From a checkpoint of a small image captioner: decoder layers 6, trained on small renderings of single solids in any pose.
Rows from block 4 of the image encoder, named by matrix and row number. Each number is 128 + 24 x the weight over its row's rms, rounded and kept within 0 to 255. All counts start at 0. Numbers have three digits each. After the name is the row's rms in percent of the matrix's.
# fc2: squeeze-excite expand (encoder.blocks.4.se.fc2.weight, 240x15), inputs 0-14
fc2.0 084:110147154112130100101077145121107126155153098
fc2.1 107:162142132136113105090095144108143093161126155
fc2.2 126:144149121126133114102123177123098086100097124
fc2.3 083:137125147093127122121099154088098084103144124
fc2.4 084:139100120168128140091114155169121144118108094
fc2.5 098:130196135119125159141109145140104124161134110
fc2.6 078:125166104138109114121107109117091174159105121
fc2.7 075:122147138128153098145137141141183098097148154
fc2.8 110:125155147172132178117124141118131084115124153
fc2.9 098:160138099124154088120085108116124099149111145
fc2.10 090:137163145088133153146114122111131142154086092
fc2.11 099:125166115146132170113101148124155140139150082
fc2.12 096:096152161147128112126084096121139115156094124
fc2.13 117:105141111124123147094153117081095102113112098
fc2.14 045:106149100118094188146123109144129142111118104
fc2.15 075:143165142162109103116117175153110110150108124
fc2.16 069:155102108107148155107169142125096119160133098
fc2.17 116:155123096128090081129168120139142102124138106
fc2.18 087:124125165114101092151127160160105111132088138
fc2.19 037:120163174124137131099127104160143167119130157
fc2.20 085:162124103161110075129130113113149098133120102
fc2.21 119:139125173122102135142099096138144078136155117
fc2.22 076:096088137142105115125126139081138106172132139
fc2.23 116:123144130125124074129124131139104107182103101
fc2.24 081:107163146150144113076091139114122135099134147
fc2.25 110:094157110152107092157104140154133126163110117
fc2.26 077:148127114143103171096110153106095103157125147
fc2.27 078:124147119138153146105136071114092130157148104
fc2.28 074:181146149114101104131121136114112077136147128
fc2.29 078:136128116118091146128168144183109163123128140
fc2.30 093:090130165098171106143106113120093127126145136
fc2.31 116:178115139157163120121129134150100100137112093
fc2.32 121:137156140119134104112087113110095112167113091
fc2.33 092:144126151134093091131157097086151123116147103
fc2.34 111:094142121117116098143156178134146107127159100
fc2.35 094:152132103132054148125123108147116126152126123
fc2.36 079:110136124119158108081099095096101151129147119
fc2.37 137:163097096122103148119136152134129129182112107
fc2.38 085:138125135099143110142157133138166078145129170
fc2.39 128:140109141156137101106126179146116142122138078
fc2.40 110:110159169115146111102140157149147139081136137
fc2.41 074:134108125166163148125107118106114095174128156
fc2.42 134:169142130152111143114112122101112093161096158
fc2.43 153:163156136113115101112157127089083107124113139
fc2.44 099:133172137120168098137098153133138146127116085
fc2.45 078:181122112147083110128119147148155152137134104
fc2.46 077:120166084118135146109105143147092110096142106
fc2.47 111:162129138142144152173163128158110093133111110
fc2.48 107:115103134121098157103126124111148141148163074
fc2.49 086:137126138126067149102137167095098122131128130
fc2.50 067:112140147132130135066137126161153146134153093
fc2.51 061:082110160128147147147110136103077114146124130
fc2.52 092:117173142119124105092151171130135119154115095
fc2.53 121:098173140091095125125117114107146107160149121
fc2.54 116:110086173122133132140086151110129160137148144
fc2.55 066:102142097103149096118187148110130143126126141
fc2.56 098:130101115112120161108132107104077142169149125
fc2.57 085:159142150124140144119106188143160146127157123
fc2.58 122:128152115139131143107122071125106112174160127
fc2.59 104:152125151124091120114088139156102152133082124
fc2.60 115:146154120093128115101151118135072144100143111
fc2.61 083:137137114128110147090124141134144165126189104
fc2.62 070:074125136110129083159144100138143147112129111
fc2.63 095:160098126089090147133152149098160124110137136
fc2.64 087:146139105173158121111124127093161148124089119
fc2.65 114:154117173110115141106125130163154091131097147
fc2.66 123:150129144163135121087146107123104081121100147
fc2.67 106:120130121143139110112116186117137154182112130
fc2.68 106:137147132129135146105101137135168076170114141
fc2.69 086:080122123113090139140096125169148138144113102
fc2.70 121:128143145102111089084167128142104116115131094
fc2.71 096:106118166145112091161125164127132159136092131
fc2.72 076:137141085111109086130138151092130147171121138
fc2.73 110:150146131153113134134164104103103129128186108
fc2.74 068:146144063096120147159139139133143130120111153
fc2.75 087:145146147076125109084107109109130141153108146
fc2.76 066:105123105108118072151104101144092148124123124
fc2.77 083:099133123154074140113104127148104111159134158
fc2.78 075:114174125161125096113142145091117151148138160
fc2.79 120:148083136146141140132085149092138152109100140
fc2.80 150:075109147150132129110104115120148169136164132
fc2.81 074:161152150116121115072151116135147109109156110
fc2.82 103:116121127087126126114135134080142117121173086
fc2.83 084:117099107128149123106084153132116178131161127
fc2.84 088:127137122150092115082114119093107156112090125
fc2.85 065:121109142118125116138104118164097148191141144
fc2.86 110:119127125114126176112148080151101135100151148
fc2.87 096:158112127147105134144106138150127087187132131
fc2.88 094:162141119091134138090131125148101138077137145
fc2.89 186:135157124127126115150091164163132091166109121
fc2.90 093:125189121113097137151088131126108101119115137
fc2.91 096:132140148134106104119127162112137079168097108
fc2.92 094:152111166102109121144143140150132113141076160
fc2.93 092:140158163135151132113126145070134164113134111
fc2.94 109:137104102091107102108083135145149101154115135
fc2.95 082:121120112099137111107127136159167129164157084
fc2.96 091:120170111122092145144126166145129152147141085
fc2.97 097:099072138104164099143123155107118138122118119
fc2.98 130:169094118124146099133101144109077128104129126
fc2.99 067:102128132121133079135115174170147121115102140
fc2.100 098:151104097166128096086103134124097109143140131
fc2.101 076:168113097154126149132154118125129176125145093
fc2.102 083:120150113176100148112112138077110125139125102
fc2.103 093:161086123159146076116124151131127139142120101
fc2.104 124:129153118153117133123118158127143118178073110
fc2.105 099:120092103121122154108091128096123102143144172
fc2.106 095:154108124145104130122134137065172138135149131
fc2.107 114:138136138077089115161166118129122102140144147
fc2.108 090:117134080103126113087135124132079112119124156
fc2.109 067:122154144131140095108124170175106117112135093
fc2.110 118:151172084136109147112115106147090121152141132
fc2.111 109:181144098145125097133113143104105137096101127
fc2.112 079:158088143171134111137119102092101155125126134
fc2.113 139:120168132153133166101112153098157109150151136
fc2.114 150:139116094137104141144105156083133152156149160
fc2.115 114:130164122151127133106114100155134095183107128
fc2.116 087:111150176111086124139088118097134143144121135
fc2.117 075:147133131166114162122110129098087148170147135
fc2.118 141:145150131127128105124105132154075147174120101
fc2.119 102:132176122155136124109130121168135080158144122
fc2.120 094:150100123133106126135089115134075133144129085
fc2.121 075:154132151137102137141131129068111109105088130
fc2.122 115:164133142117138145076109146120142116181126122
fc2.123 119:158085117134122102131101142124149176159113138
fc2.124 116:164119138135112137120141176086160109097120132
fc2.125 084:118119134130136145103173130128174146074131132
fc2.126 078:165144129117126198124103138129096113124131127
fc2.127 100:100134110105151139142137102120119106178113173
fc2.128 113:114099173117114080151132132104159113110139141
fc2.129 157:161104115160136164158094104126150096135133114
fc2.130 112:090132147107097116136122103134130168148104172
fc2.131 107:127161116127127084099112127113170136125171106
fc2.132 085:116158115146122146092166151115099146122173119
fc2.133 108:111106079103106153105111092108135161140129130
fc2.134 087:147174114131126169085117112144127117106108156
fc2.135 082:132176126175084110127146119098118126141113120
fc2.136 104:136139101149155087129100113086148145105152113
fc2.137 082:147169129152110096111088110155140121134117090
fc2.138 095:120120152144094126174151119144113135184138129
fc2.139 085:138108151155103143108134178118096155111103144
fc2.140 074:140120159127153086159094142147126171153124130
fc2.141 093:165110159155126148089124123165166116128107125
fc2.142 165:110139092158115093144093167138116129163118125
fc2.143 085:110112136120159151114139096098151136087110087
fc2.144 071:110115073134147107106155121109103084134135117
fc2.145 111:157162145129110146138091159116098165123115154
fc2.146 092:152133106118105159093105099136127112164160156
fc2.147 104:103143158117161130125144096123094081158123135
fc2.148 079:158118141090129139128099080129117159098156126
fc2.149 102:183112150121089134133095102119099137147117128
fc2.150 102:125118108117128140076122074108158143119121153
fc2.151 096:117080146144130091118108132121143090144090111
fc2.152 102:140179104102141090122126092141142106101137121
fc2.153 069:170132116141104105161133138136070119135135152
fc2.154 107:119134160137152116112147151151069121153099132
fc2.155 117:115129155141095132093127102098150082104151132
fc2.156 101:143119138130135103167094145179115155132095133
fc2.157 076:141120140173114096119097159144169155146119133
fc2.158 105:151121142153148140084078151128124140154111103
fc2.159 111:125147105114106177160106142110113105153138095
fc2.160 094:139150089145091104117121142140129087114141086
fc2.161 088:149104112139064117148125105128117138115129169
fc2.162 096:154128148125115104117099133175086158124159121
fc2.163 062:119138142168093151172104118153119117158135152
fc2.164 153:172135119168119106116153120112077152139138133
fc2.165 112:118164127138108149142083149130162097147097115
fc2.166 101:111137136131114089146109095086101127164115101
fc2.167 060:113158111116113111129104132113134107150155192
fc2.168 080:138099128108128118078133116124102165114174115
fc2.169 076:130142124149133136060095132124131131083134121
fc2.170 126:162102139085119137098125159104143096149128150
fc2.171 103:124151148120107096104110102148143066130140125
fc2.172 094:159126149149126168074106160108126122118143135
fc2.173 092:081136119113094147145126181153142132109130115
fc2.174 091:144158127128062114094124157126137135135135102
fc2.175 098:148140135116089108150145164126101097153111163
fc2.176 128:135139088128128114138141183131152103168120106
fc2.177 104:104115132135138117114111188158157099124157122
fc2.178 101:138140115136076109127132156142173133154125090
fc2.179 084:158145091092135118110093128092156102111122130
fc2.180 107:158127104154116086113114134111154136111181123
fc2.181 109:131135124121106079167117115115132097179124137
fc2.182 080:147113112138092125104142111101109099153177146
fc2.183 076:161116173118104120091127118094142125144166116
fc2.184 089:138121155145153090094123141149093163116152107
fc2.185 074:126120147132097149093088145154145140157142167
fc2.186 096:140113068151090121102155159116137135122126119
fc2.187 174:124176129171099160132109150104158137130128116
fc2.188 098:123145140154112165140104115173114128103106088
fc2.189 082:105140126108103105101134112157090164115166144
fc2.190 119:148146139128140136150057129102105104122139114
fc2.191 067:143146125112099132110125175136135105170084119
fc2.192 111:121168101101105160109131137115091163151122142
fc2.193 108:140128115158127161105091119128140094164139088
fc2.194 080:146115121111080101094166112140139103143101127
fc2.195 098:136135137169166104148099103137109134085150135
fc2.196 101:146156145131112081125145151135177140141097111
fc2.197 087:103120141117151182096113145139152115148094144
fc2.198 112:125145106149060106128135122144162120146140112
fc2.199 086:147147138114119109088112086152135155114165103
fc2.200 099:150077120121097113157110127117145126161088127
fc2.201 070:157135134099142079133166152129140104159138108
fc2.202 047:095119165122160117128144135170099157141097134
fc2.203 056:147083113134146071105114143112135134131148101
fc2.204 104:101159145140133148120131164133118142075143166
fc2.205 149:169160173137088152125109137124125135139106104
fc2.206 092:160118107113165154130143126096106109140175149
fc2.207 113:155160083129100091125105118107120146139159140
fc2.208 095:159156135115105118141110166159161101157149118
fc2.209 123:145153118106170114133142106168127092129089122
fc2.210 097:122082163119147121125130116106132093140147079
fc2.211 102:139110119088124126107150132147102087142179128
fc2.212 099:064162121105128116153116149130125122136093132
fc2.213 100:139119089134138124095152100129122136181162145
fc2.214 038:140132142133074136159160148137120136161159102
fc2.215 089:142133150113093132125098144116170095159158108
fc2.216 100:140168125150154113121160122141139152167086142
fc2.217 094:113171102118120141137078155096137115147104128
fc2.218 061:148117115085107122171115117108143133144081108
fc2.219 111:159104107111091088085116138116120101128143115
fc2.220 083:132102120111091123094098114128144109168141167
fc2.221 112:159166120119112148089160149108123141146096150
fc2.222 128:082085114147147103108130144100110157121147120
fc2.223 131:186123135133104135131103106125114087134165116
fc2.224 140:161126152130131142089116084109093142147098136
fc2.225 086:106087140137104113093111119144100114097164147
fc2.226 094:131167126162161153107172129120099136148135151
fc2.227 091:148166104131110144113134153135157180120110155
fc2.228 097:147126159118099144146098140131110073127123166
fc2.229 101:150127156140102101093092148105137112113089109
fc2.230 067:179127156130153101093113100126097131123153134
fc2.231 093:159135164123153143104145115130153099084141099
fc2.232 131:178110097125119135091110100135130143171136123
fc2.233 107:137102116111152157104164155139120126110144076
fc2.234 112:152101100144071139131112115136113156156130154
fc2.235 143:147139151131113119098093153121155078131092132
fc2.236 087:143092126088141144109102117083134144104153148
fc2.237 092:112092076123141138139136152106115138137177142
fc2.238 088:167127143151140140163105136132112087162095118
fc2.239 085:134105128190141125135107171124145137103143106